config.toml
encoder_arch = "wide_resnet"
model = "contrastive image-text model"
encoder_norm = "batchnorm"
text_encoder_norm_position = "pre"
batch_size = 128
lr_schedule = "cosine"
Rows from block 5 of the text encoder of a small contrastive image-text model, named by matrix and row number. Rows with one number belong to one neuron. Each number is 500 + 25 x the weight over its row's rms, rounded and kept within 0 to 999. All counts start at 0. Numbers have three digits each.
After each neuron's rows are labels from the 100 texts, of 14976, where the neuron reaches its highest value: "tokens" is the input token at the peak. Only what is clearly more common there than usual is listed. The data: cartoon faces.
# fc1: MLP up (text_encoder.blocks.5.mlp.fc1.weight, 2304x384), inputs 154-230
# fc2: MLP down (text_encoder.blocks.5.mlp.fc2.weight, 384x2304, transposed), outputs 154-230

fc1.129:554531511504472500479503544529482523497504488510468526498496506520500533549523506520462464475455509505493501487496507492499466519507526450484529511480550490522447506504486501511505484469499485549503480493521485562477482511474553531
fc2.129:498453485491479490484492481464458522548527510524527485511494513498531490492494500491486524514513504498455496503516491522540526506477476504473469487504496516531490509513473546502556514452522488542501462466461540493508525503539443493
tokens: "o"

fc1.439:510506493490479491519491541536521514472500465498519514503509469477532492464475484489511480505496521492511535527496460520508482532464537527501496534502497506511506476485469479516455502488534497514493545548492555492513480511518490500
fc2.439:481521529498494522494479470494514531472477503471486528534513527489481481516528499501490520469522488515518465476510516481478528472485513485500494447508525519507507528478542507515486476528508493506507518439520480474480480502462515507
tokens: "a"; "c"; "b"; "o"

fc1.540:516544500490514490471539484525525529497511499506496527478467472490469485504507524485477499545474486447489484508472477481511529513505537518485548494558483516524465543525496537492518493513463507523523504537534500548483488538485469450
fc2.540:494497513513485527488490501476468554487494544481484508473511531502525483467476482522488541493486487544520465475530539502475476498473516437468480498451522443457461510504490467436453509502518484504502497447519503510505452464460520553
tokens: "p"

fc1.118:528541557514486536492508493563476455484526500518482543514491501458491519489466487511497521510526509483514487476505492472544497539536492533493515493477484540523520511500486511512480468463449519520514525523528511512488503515500522479
fc2.118:491541527524522505472470502509539484471486482507475545462529487443466437463490505537464527488526493524495507499481525478520475461531486537557474504491474506493479472499501525523527502526498451497497564473514449470511511516539479499
tokens: "<end>"; "s"

fc1.377:510506453474520519542501498535507517517514515529526505524501480513552505501547543488515482497494504505525473505506483467504500501459504514524493476515525486480499517496514489492488503530510486479492495508512467508489510515486431499
fc2.377:483497518473461478488491450499541492447489557485470487476527461516491507516522504476498493484519493489544505525495518442451529494567512540529474516520464539497500512523494479509466510537516505512539478475487481493490507523476482493
tokens: "i"; "<end>"; "y"

fc1.370:496522472480559514495528509524528512509487520553498499518493490489477476487511533522454459519533500470494529490505485514505487475511513508527509530508518534529495509526486501518508482502517517479496552528522513502515501562526472447
fc2.370:455453505474485498512485483480506540518541493484453523501473509531476462505518497450519537513495504499487487487489532489478493504495533475480491482478461457452513507526494478505455511476511509543501510523469490505469497444480525496
tokens: "d"

fc1.102:498505494510530539534538514526504477510502466492470495522512534471514470556497524512474498527488504481517492524480499520512523511509547490512479495553502474526498505537497505462521472517481507502484518498548466542488532530470498460
fc2.102:513494481479508492515509484466549516478520491489496544485499479521486477479507487500459500516470481523517439474501488500463514495533524500522468451505470476501473519515525527517468486518474472473505484457490500469480444460469529528
tokens: "a"

fc1.749:478483495464536526524547509484504478544508497510492524507447470528474503511464507502533516514504493469518504485506488525486489516530516508479490508501507476487469508492483534475539484491525501524434511493524500460521516495514516501
fc2.749:504522534483466521516496480507499509493509462491497488472521482452471462474504516555477508484508514511511487520492473521550504486526493444508486503496475523524527550478443515482521515484534477554499501485531492474521510480556512540
tokens: "r"; "<end>"

fc1.664:546494534471480485522486545523486485528485490516515577530530519522513521517529527501517445505503508496515540520539452482479483539485524539497504492545486537495512464510462526536479458488485473469527521521517540545482497508443523456
fc2.664:471506490506482514509493483459520525480464504452517487531516540533497523516528480475497510513473490487510482472492511535477513513490476492504507472488536480483512512464518531491520520531513525492468490473494484488512487465505523505
tokens: "t"; "k"

fc1.765:489519493455533486521536484528530512493482498528481527539506504459518487480485483524497518511502501478508495537490533512511490477510498532470504462507501525458501512517530479465493520492486515484441487502526440485469493516474514496
fc2.765:504500484503512490527501464518532529490533495510471507505479528498476498523497506448477506490513456500507449454566529442512564506546544483482484442484459536558512512520522486519496475492490490512501487499530489462502508512527465516
tokens: "a"

fc1.328:485502534467537495514503542509495540493502495483490494523472491524453499480481488506510501542465550503492500472480487493535513521507506476471484493497513493470485547493546509487535517515499506493495483489524464499484498499483499509
fc2.328:518509528485473527468492490489465492466531488501489520472488510467511493494507478505491480475470500490499483503509470548487535516485501507461458488529527482514505532465536506477531488526506516500488462483527506500517490485530557540
tokens: "a"

fc1.38:460510484509518472498514512502490515536522466518502493517464497472488504515491495498534496487522522521482527526491524484514518544460485492484476510486485502514533541512495491473505498508501524513462543564472519490532518505511470500
fc2.38:486512514513486501464536440489495454509487485471470517504487530489519467507523511488552541512513535494527467473477479489517538478504496467534490490545502508513496511533540465496529468501531526527492498423502467473484542525488456508
tokens: "<end>"; "r"

fc1.542:537507512442530507541545446496525476510543497521530499512479468520480509529522527496530513509488518505529519519513473507523534489501548534515476536494530506472488494510502453464515477491497489489484517529521468497534538547495439461
fc2.542:504479477537477475469473471482532518547539483514512520537525473525481494461474479517492503512499508510470514477474482443503478536510483470495468510506432529521500511540446526527494506503504486466506500502474527491508519516542501534
tokens: "i"

fc1.455:521470486512511532489519478500448541531511489501543517517477487460503506479511510491491484505503516484505521523490468517470494506481526513481498470472525520483534488514525497500511460525481533490472509533522537518499485473514544508
fc2.455:475498475531487498554503506480509503484459472466491454514527510524457542499533501531478494502523480483516529494487493536528497506496496495466507494462535532525541529464459528519523533511527488518507484522489518514509477487512516535
tokens: "l"; "u"

fc1.186:483503483462530503509501532498493461491489500513517493488515498498481508446484469470499507538448529460476566553479512540520475497517464540492469512534512486498488464534515545510533512466496493477483560576486479520538539504524466487
fc2.186:511512543520459540504491503513481503494476487475486510527527541492513522555518504537501482461481476492522487480495479490486526519519550476480545479463529503515488508440495482509484472523512514476533459488558508529489469474446574492
tokens: "t"; "e"; "c"

fc1.175:510515511520520525478508461516501471525520523521524517567502493517520496544488531506526491539539491474554531474564507449534518493506525510517507507527478514520490454510519479487453466509459481457497535494485463525524509543470455486
fc2.175:507489498521475512491496475442502474508452492524527517525525479496510471510481462545458488498462487463471531498504487516569528501462472504548511498551504542550492503476457563539542480500481426519495472494482480474480503492526470510
tokens: "l"; "c"; "n"; "b"

fc1.35:559527481475510512499529519548469507471498493525522521489485512529488525475485500518523449473475500478532516482507481467499485538491514502504486488491536530490504469484496501529473487506453515486492510514505479545492494510482500501
fc2.35:464485519489498471486493477470461492481516510483494499471515504501462463487551518520502518501519448544495473493490538480472507473500497479521480465512528490471493523503507496512498493537526472502492491413505493481503489514508499467
tokens: "<end>"; "y"; "i"

fc1.740:550531513505503527470522454539525486499507451535529510542482493465465495519509495559511515470513505495482510504512532456488510478533523512499519491544473537521493546493514461502472500545520480487473504519536499457523482527466514494
fc2.740:527479512483501464529532506483555490489532505487499537474464472515479538506546499467510545516497469510499515539514466500450457528524510525527500496497530482481482513544494532533481499502498499531463526491477494492485464480534484456
tokens: "o"

fc1.274:505530531482498507497541534556486513479493459495493549454512516466523553500489503513501445525495459490479521523488508489500487518498515503497560536526541494512508523476499489526492496447451510486472539504542496519504518486519496485
fc2.274:498493501520446518490492489491505533466499515435531520546521528476537500482508504504497554511520483472488509485466521482474473470483475507475459477501495503510514497491499547496524490527489507515516507490470492482536471447454492537
tokens: "p"; "b"; "<end>"; "g"

fc1.602:549499492463548470515526518515511473473505524542514531475502501530482513543516484446514501485531494498493516531512492493466465509483548543516520455532510512510505537512523492505447501499495518507474507533481488537464511544468475456
fc2.602:475499508520451540457473494505454486529476503454489482512501502488509481487478517544510492509493549491482492487488492516506513505507461493497475499499508514493509505478495484457529501512525502527496443485489506482486502473518535546
tokens: "p"

fc1.82:514491480464527479493506529505534503475526487503506487521529518516512477503531517524503465521502518468468487537503472506477473467508528518480484540539468478494529517548532500485502501525510532499467523505534448470492465513513497484
fc2.82:505486518495517523504492521514549493455544500527467489515448483470459494474526470506490514495487445511526494482517526517511523560529506506491502463473485498516550510479509511524485533472468479458513455493522542469519514495510501523
tokens: "a"

fc1.367:516537536470536524489513476484511543520487467540523515492505454505527534481454531521479455492528532520530530486509500475462504523524491462453497476540506531500509531537480480497482509502507503513471490510544497529535504529471514488
fc2.367:484502517456507501537538456527495514446514536480495534459482479479513461509567502504498502486533482529526469511503493480458471501520491498498493463475503537454533545481507502525504484530510543472520487453488480491507473493473517477
tokens: "u"; "n"; "h"

fc1.595:520548485467535468543511500499514524535527494499513522477506501475500494540537507479508473513535494523510490506523501454460469452521553514531482458470460518468492492565483504513484514522500523535473541498509474525512461546488479493
fc2.595:479463510526439541497535494491489472473490520468456504510471441494533463455523507526510553475476501476494440497458465513524542520523484429465505517493487505484510496431487489465522491504512467509505477456510490497494500483512539488
tokens: "<end>"; "a"; "i"

fc1.373:484487500442526480508509516486467478539483507526514560488476543514530493516506499530496445552481507533508490516504491484542497494487504519481493526545477510498515514503478483502500503471484462515463513554491485548477517503526491480
fc2.373:506494501505516544514487478508486501424497501447500483498465464496463496495495476491505536483513462456507465499484492509480523526498446505468513479450516492497528505489533539493516486523511506499490495481492492496504480496500528487
tokens: "b"; "u"

fc1.254:504508505478467529496505536534466487515499486539528513525510458484515530496469532530530491496521520489493565537447458459551503519492505479475542514523505533484546506496492481549499493477497524489546512548515510515547485516499501463
fc2.254:453493481535494532502522435469515501504461493439465504489519534517510470523504491504489515524491494503523446451544499516507510448510506494500508502480542480512456483479509524470537504500493485488456514449500454487500506487531513501
tokens: "l"; "n"; "u"; "o"

fc1.469:527516471524497525526496497530491462509517532509502533500446498483489506539499531491468511524510522484535461460524478551559522554485513516469540475506512489503527500517520477517512496504480509503477449471513523480517539499507482482
fc2.469:436467554511497499508484499466474525507494472516486511470503501518511468489510445490523533486497503541469462505516500523507523488468477481482469540468526474474450465472503461462520488490494510539504497479483471517470492503496497506
tokens: "<end>"; "s"; "p"

fc1.325:535472539476513517528550503531516522521525478521524515529512501508545532507538509530490507474473488536554509522534519528482475495471533489470552488507493475509521492508520486515454509503472509518457532501547460527461507499512500483
fc2.325:499477496470519542495462489486491529458543557501514487496488500490479491479489452461483490486510501513499516484473472529456522527486478522475458443495494515462533531477518486523505459497508534499524477506518523514477467511468511482
tokens: "e"; "u"

fc1.28:471515497446464529483495476513501501477494441528506495504449472493517471509506525528485521507481493490489541545474516504496477486500511524496531491497475495454513465516498518529497472486508553471495515526516552496525526489512501509
fc2.28:505533503472479523495469448505526521506495538471494529511520559519536483513527510500495509512511469488505471469536503478478510471493507514500479469527503530495498517474536518468528468534477470483503480458483451491488511508461506489
tokens: "i"

fc1.675:505497503520504494518470522538536518541527486522516496489507527494477538520488485478535507486504496454526505518474497477462466527463508509525518510524491494539529502483516521480496466465483495505503532541497456491509485494517530526
fc2.675:499455514518505440494506492492555487526505485450487514470474476539481492481536466512528543475460487507483534535487507468469507465492488519467462527456463524472480478533471497494491543514482523508485492471505488516469465482524511509
tokens: "b"; "l"

fc1.187:528517523477494491531487537483493500511451510475510509502542504490498515511472506515512440541488491461507506493503474493523472484515488523548522483500470525514497531519501503537503494502468469540491530484490487551520501507513478509
fc2.187:513467474513503488520518489434492507500523530490510509487462507520496493496510494491529507500505470493528517529482503500497493519515489490513486508462496498469542486505474509492512533503518509494516452497482530491462472510499496481
tokens: "s"; "g"; "p"

fc1.505:484507513492483555519522466525496551553490510494481524484504508479485513495518486486508511522484545522507521516515543510478546493489501485460488488503504507471470518491544500449494526485492560484448494486507485529522475494505492503
fc2.505:481504469503495489506466513495483507458509495487502465490507483516457506511440524451481508506525490512514502469514503525522482496533513475499510506498446462509507516541478510526496521525502480491477485515490476463485521528558465485
tokens: "l"

fc1.395:480485468489529498504530503506511486554525508475499520523469471492487511557544523517504501492489509512480499499543484541546498521506496518480542506503485494491461517532525501486479511459496536511486505505508491515498539538538503438
fc2.395:500502576487443511469442495474492492515492499502457509476522459452501499500492495512478521497532499514518493464499481483524511467532500485522495528497495503487473532478490525466501458453488469568507517420485488480514529514488492502
tokens: "r"; "<end>"; ","; "u"

fc1.1:497503475479529458559487540508509494497480507530494484537493491531486549533504494471496442484469520458474495506497516538494476548503539487500498482546494472483478500517547516543519535478445490476491560527529517556487538524469513514
fc2.1:479488492532482475492490481474485498558509555503520505512506529518483492524468527464482493515542524526520535488480508476516525516515502478533479504509446526498506453503480499544500505483501464508531463482455545535479550513477468477
tokens: "i"; "y"; "k"; "s"

fc1.100:546482504508500516492483504581498543452473469493519530530471503470514547495508485497492481528490514472510515500523502500472495494475524519506531512510497494472486502516534515555533494502456498502470504535492543559500523522473530533
fc2.100:489474494478491479513502527487515489523501514471520478532487497514535506488476488465494489507519507459465531491495555520460482509474463490517470503517488478466488470489530550523512531477464486477491515512479512495517549493529488524
tokens: "r"; "c"; "<end>"; "y"

fc1.239:480510530438560488534535520481490525505546519539472483505496509473504492473501520461518502497475528474473499510504459484515540465490522504514498522524486495503515489540499488505539464480519501510516493534526462525497502562472465479
fc2.239:516485531474504539490500507507496544516544492485447545502479486462485503487523494502509502499487507517475496517475482511521478478517482471503524494475480488499509489509480483506536493464486508522538513504490489557496523515451492475
tokens: " "

fc1.547:483499513516502484522489508537544503495454464524486507477508540479493521537511516472483495463450538526503471508525483514520515536510493532511486483552493533539493504484513515531520510493460469511482546498520523486523514521503508480
fc2.547:537506477514492510505480463504542469495459511479493509537526490513497513514524538507520490509494553494515497515463504508486459457563509506524543503516459461511443476508479470521485522517513475481486515482491470524482518476478490495
tokens: "s"

fc1.303:498563492510542484488535472494510557533514459531516536502524572491462501511482508488487487513496511525477549516511509482523511484497557509497517461533496512487521503544505515490480511500512517531465525521570491540528504537497492466
fc2.303:487489466511514474496477481513533468440505538497475470501489476498449541502506476502510496462463474496478452476509588499458488565496480503509506451500493486467498516477561489532466513534465519446508482503476518466528495492489508509
tokens: "e"; "u"

fc1.523:506458485443534547481530477495519532496491493528484505502489552496496523502531470536472467539492539511519506514530466490506506518455506517488529521493475522483516496471521491513504474489460472471465500483484520501522528484482518501
fc2.523:497479501497485503527497467503492546493494525481457471528529501519507445455509484466536555523520525503521499471477492457474486494534491486515435491465462500458503523489500482529518473522531500517511488482466522465467492494481499490
tokens: "r"; "c"

fc1.563:557507537498481519572485520475521512475493510483477472560506563557538511503489496500484474503513506484515482522478506494517510521484494445488546502528534518457512524515514493520494520488467497508500522537504517550510510522491504485
fc2.563:490486481496520504504508504494458522495541479516529467487537489473516460469495488472518509498537492541487513485508519507473439471484459539484461497509507494449461500525543496470497492472500504522488499468465527489482519497537474490
tokens: "i"; "r"; "k"

fc1.689:525494477485518522535519461502524470490467535533512491503526486476493502511523514498487484499504513489530482538528528484531489495529556537501521495522474537513490512471484473504497479515480494475521470508496524492479469510455489519
fc2.689:505541511536489460470539505509481458521466450505506541466520531503477505559495497517510484519504476516543515503523458482511531534514510544545510479543546524527495502533513495496479492529474488506448485479512477509457460506525505452
tokens: "s"

fc1.299:510476464441522549489495463500537502538524505516516509553509503481524539552512500464455458520495513488514515491525465488519501514488510484469515500495513474526533533510521514477490467476478548489506532489522464476497468524499498526
fc2.299:514508489484531531509501449472503499506509535452457508496467481494520468478504531521487530481540503522514445471519502498501501498525491467479506520458490497479474506490470518476493476505509488501470493450476440456461471473446507479
tokens: "r"; "y"

fc1.484:484517496490514509510543535471496464513493474570469490465490525488460501501505458522479475507419475464469495474516486520523516546492465543541495453537518516536473503522555535545531487487473463471471524527513484534486563511485471484
fc2.484:516519544485488530536487495506491517513492500503535518509496512491515476500510487503492516450499524499501537477441504492473531520532469460447514495468501510496506513485487508540491491483531536537517476482522531556493476421488508501
tokens: "p"; "s"; "o"

fc1.654:506485477453528532504557485548489494498509521486456510499525512477510502521542507541523491516482497557518518545476489467479526501478526545530536512497532502493480482502554487494464468498486506489452509513485489499534499507487460518
fc2.654:476515501454471491491482479464516497476509496475548494510518511486512464447533497494494529474497489503444544482467512490458459468525465534493451491547508497483519485454526521525528509514510498466534510498485468482518495485514504519
tokens: "o"; "c"; "y"; "u"

fc1.69:491502487464495521523554512550533554535515478550516533488497522508532509525495482518504516477478518508519508518545472464531549514473512495486520527515477475521525513502480471512514507503482514508507499552492490504528532542513527441
fc2.69:490494481470488468494479450498509554496521555514526485530490506525523508486507489474465494508499512487484521501514504461467440498538461501465457515514479484507515497499479494488475497513492468507540526543485508501520493457498482473
tokens: " "

fc1.316:536496525497497477524480502558523479502478495483532536495487475480499539546508503487485445530536489475539531508493440492523477511470525501511526526528488511541489481506501538512482458487454453489510500520522503500488515549545502442
fc2.316:509478524502490504537482508476519567500477538463482489496482480527502543473467498540516530505478490517473467478495583509460483526489491497450467486480485473461504500470507499458446525514529528473489467511447490470528452444481526523
tokens: "c"; "l"

fc1.630:495502516513528535513513506489456462499493492504510528523531532472543453573473486509510501503473489502478484477515447504536504449507521485528469461502518515532490512515463493528491490502473486496524489486520500569437517501472473515
fc2.630:492521488439525532511496502527508503483522482480482482445505478469469553488567487517473500491539541525517511484488507504472481463530486464476500504489512489484473503492523544524477515458510490524494545521540514521527507520523516490
tokens: "u"

fc1.586:546478482475508484521488510518457478508554513555518558496516492453500490513502477526491493495487496526529506545530452499512544494484499477498476516534459493513536536521458525510498451528503503500513506523506491528527492535520503449
fc2.586:527490499472507536501519499481511499493509516455492511492484494538537465491546491461519482502538484472508452483505532496456461484515513505490461483483535477450493527456550534477533539493533511513528519434479507499479487444494533501
tokens: "c"; "l"; "g"; "b"

fc1.481:557536489457564482527540509528508524481529498540527524467514463500480518492505536457537477528527516505500496507492499474525465506500550521495516520509510491511535502568532487500491487533490501507496534517485494558467470511458457420
fc2.481:485470554501457564494506499492480483519472487479510485502481449521510445484484485556495506503467543497498490505461480513515511493506456489497507512508507513527499480455471470453517498504511460497537450491508496475484509453508524529
tokens: "p"; "<end>"; "d"

fc1.46:519494527469523484533520485540531526553496498546494543468520527499532488551472483522471465502478532509537481481492458493526520527479534478499515509529448519506527506504513508483502483531519496480488512528475481545485515511488506478
fc2.46:496455523474541524477467456478506505504486513486480518522522484521510509482515461535493496496476476483532490474500516495478545475473508495496471503522517471464517515503517526507501452507475513525481475490485443460453487475469535496
tokens: " "

fc1.200:526513521465514508517539488536504513510534497494475514486494536468537508512527483476468519512494512530500478493527511462446482482490547503504485496472513507478480489520499488520513516481483510462458493515564516495493500492500498492
fc2.200:530504493473501527513504500504507510472525515468504520460481467512508510460480493470462491545503521534483511471493491468544467467507533486482475473468459508482471484505518508482537508478468467533530535507530466496493532525518483496
tokens: "u"

fc1.670:544478514462478534532514513536477527502463508523511521562490507527502554555487502486503461535494503450499499539497498527537519466507539492465542539528465509511468486505486488500526512497467455523526482480478525513525512519477507497
fc2.670:485465454521510491509524506452510509507499556473525442500499472517518528461500477485489491490455491477477531538498527537463468514453473507504476494506504487460510517509489542509488531520508458471503499504434520494508477470535490483
tokens: "r"; "c"; "t"

fc1.256:512488525469537479544484539557496536471512508516481489527499518488494540498483497507479489559506513486469516513476501532521461531474483486489523482495493462494493482498506492506527507481446462476503529531486542537518521508504511490
fc2.256:514449484526503490497489505440521490511488543496544496529516503527529519509496503508482497504509497484492559512515554492474470482484500505526474505520484500490487468529482546540491510513493455487513527484457507510497494509498475490
tokens: "t"; "e"; "d"

fc1.71:503477494451493506547511511518489516520504504506478506536511486507486543527527474507488499514541522469484516526525498510478521501518518498482478471505476527548502499544535507539481473473473485521514521500484503495490507504467475478
fc2.71:451460542530523537497493475439494547517461553481456498511506510499495487517539518501519539487472515511488472490472496466512484451514511477512498517524534448468498490485466473501459488542519491525465481477507473459486498497449468465
tokens: "a"

fc1.136:495490471511525472511521490543500535516519450508497532492496538458503499491504524490466455501463513532475502507543505512470522503469526536474522514488517477489500521529483509502484538506467468467484531505486500543519516514499472500
fc2.136:476466530492513526526487531483496514529480505502466553499473483527525491511482473499464489515482510517467478472503509500496519523512467475472508508494489498434471463481505509528501481459442482485469498483506537534491525450454495524
tokens: "y"; "g"; "l"

fc1.205:495433506475532504493535507482491518532558515511474493530448470532512510522499473488492511534485511522473467483509479544465532550483493456475484519504507438496472525501502520486478472465483532521478478481510534545497519489460518467
fc2.205:497520497529491496479473469536511492472477508495494503486535490479457484470497514549485470485493509487512502513479521469501505483523498526537507495509474545505537480495460473492501522521514475489510502534493467472501484514495483523
tokens: "p"

fc1.697:540529502509491545503488529539464505499531468488489548544473494496496535493471519523525484515517495469505476464473506464503524498495523498445480524527514446497465478517491475484497462478493501506478509551539504507490543537451517462
fc2.697:483467471450504517538483486518521517491476534476500459482538510523513536458506486510465533480499530499464490514517568449455464477524461519490470493489470499477507509516525522518489519513484489486511523514473458475554497480506467531
tokens: "e"; "r"

fc1.105:480499509474520523485528486513482464553504455532488539507460557487465467529507481477486484534527515513493496475493519520529507530512498501540492474510484529469498494509524495524504507492489496520472546510540542504511534527516484461
fc2.105:480469506484497533501459515499485531524487498482500444498514458544546517450466487523488526511485523471470492506469521536497469467483465501448503528515503464499481476457472508469503498506535507520474476515517499507502533451511492533
tokens: "s"; "g"

fc1.355:491514497518505496485513487515523488508547483548503528510472518497507513501513499477475487536478470512498516518557484525557513501506528502488506489496513488519472498501479490524501518457467492503443510546530481484508556524502480488
fc2.355:486472532460482525520499513479521502532499495531521487538470494507529479510473457481490508513509528521451526493479543511475490531500493500485460496523499504463481452496508527517526503484488492477497525521499507505528526473489499519
tokens: "b"; "g"; "c"

fc1.381:528516498431515515517510474517472497515490521487473506539494535505501515492532503499516484526511498478481509482465491510479506470463533487514515467516522509505460492533530517509534496506450492477481540509519470542509487529442512510
fc2.381:504491467508522485511524471495479497520494524499480478527530504495481547490537534501536486457467476520502504553505507501472499505496494493530508496486480499504534491522492447495487520512528511493520485527445486514464491518438466506
tokens: "y"

fc1.372:503492494474548518518509470533516530481510503506545486515493536527517545530508542497495495499510478488522523493502484503550539516474548489500518462534480527506480540486498481519474501517506471487519457548468534545497506500441486502
fc2.372:462511485524508473441491522481469511494490491471480531471483479490486483528462524507530502529513499514501496487506477496501479498497484516506493495503492442509470533518501483494494441495482503533466499501456470492472491528506501439
tokens: "d"

fc1.594:515488538447514510499485541556451529520525488500488549557485519472509523484505504509514465504500496519485531496520456459487512541494548503508531502533471510474491501519517527525527458480468510477511514541494534504505550531480520486
fc2.594:501481510528459488500482522473495489480477518454484481532531526515528517466498508509519472522506501475471484496508549524484453522474460513505457471517498479462504508504514524496500504516501456460538491491489473466524486486504544526
tokens: "c"; "r"

fc1.596:519536509460514501490552518526514481522482494534487527533466523511501460562500499454472491513474491491520518521483501482542541534480497500501482447507482515510490532529517519529509501478478518507531473527514517534455477495513512494
fc2.596:504469514515480473473476485486488518485481526511512445484522464535554544472514522534541529457484507520501490547502525510484481465488518495475498549525523471500464484487461485452468506524551511509489488481489478484492456481487480501
tokens: "s"

fc1.640:499532492451520498492505520545481455522482462506483488500517513485486517494484531468497488477481508456491518519472468517519490530490468526495524478555491463504533495490524499500499483527457506467502539516535521549502495468513500454
fc2.640:487480508533508484475553454466464474522493494498521502473478518523536463534524512512516511512478504508536500518507475503506510514478471487513495510509565508486459478518467489440503495529512483522496430463492514526460511492528529484
tokens: "p"; "n"; "i"

fc1.638:504486534461465571507492503551489494498531523543487529517491504471538514490482506543525460515481475486527496512505483484556544498480539476497516503497509478493497502494459533502482451469451489504509505488521500534527528533469519458
fc2.638:471515485502480479502517485460497532467488516477498468501527496497533503486518512498534495496447488459464516486498541548469488503480434522494482462533505473473499538497513552506519509528522504503501487489465511462484471472517519495
tokens: "c"

fc1.406:507533526454531512505501487565448538549490513501485473488486533492530473564503497467507534526474532540503478528546468518546546454519531502497493498526469494471464524532544503458492504505486502530515526505551470523529534551522506493
fc2.406:475483503467490529508467481476507492491497528475484483527496487517504507521530489469494514521516517484483462450494499483466518497521514485512465478512489522508483465468511510509512508513510485490520500464519509513535542523514536528
tokens: "l"; "u"

fc1.461:516516494434534525509517486477493522471529530545532469490482471520504500496502483484505512521505496504519522479492484523500500485478541520504492481530503508486519515506469461522504441484530502551473535557521507550484477503486501480
fc2.461:448498512507533515478469519511498553465528463486467510443529490458488491471501488498489470456512486533478473480508468488519498540506509475497486460451472487451471506495524498512475501483502499483509525493532471504483476489507545491
tokens: "b"; "u"

fc1.685:513536470492501462517559476477488504483510513490501485511500477543455494494478492528474469555481543502503519471545519490506490495472515538457487518506532516504482539483499540469501500525463463501473472518506548547472491492520474494
fc2.685:493480537514485530503505511458471528514511518491484520509527482501486465486538470509525547514463452549514496450470475481479479532504484460487498500476498474467476469465475506479496487491527479466536449453450532508504521498451493529
tokens: "b"

fc1.182:465542468500545481511503513500536484502505514507472495471518506507477508524498490485508517520484534504509502523511539517516507460480501527506495522495502454473483495522543502480491505471464516501455573512486432495513484538495493533
fc2.182:527485514507452502498513470507516462502517486537544497534508466485502490491499506522531500457479469482505514513506483468502534530521490505502521491525484558545515495481489497549505498517509491483552441497497524503500501479463476489
tokens: "u"; "o"; "<end>"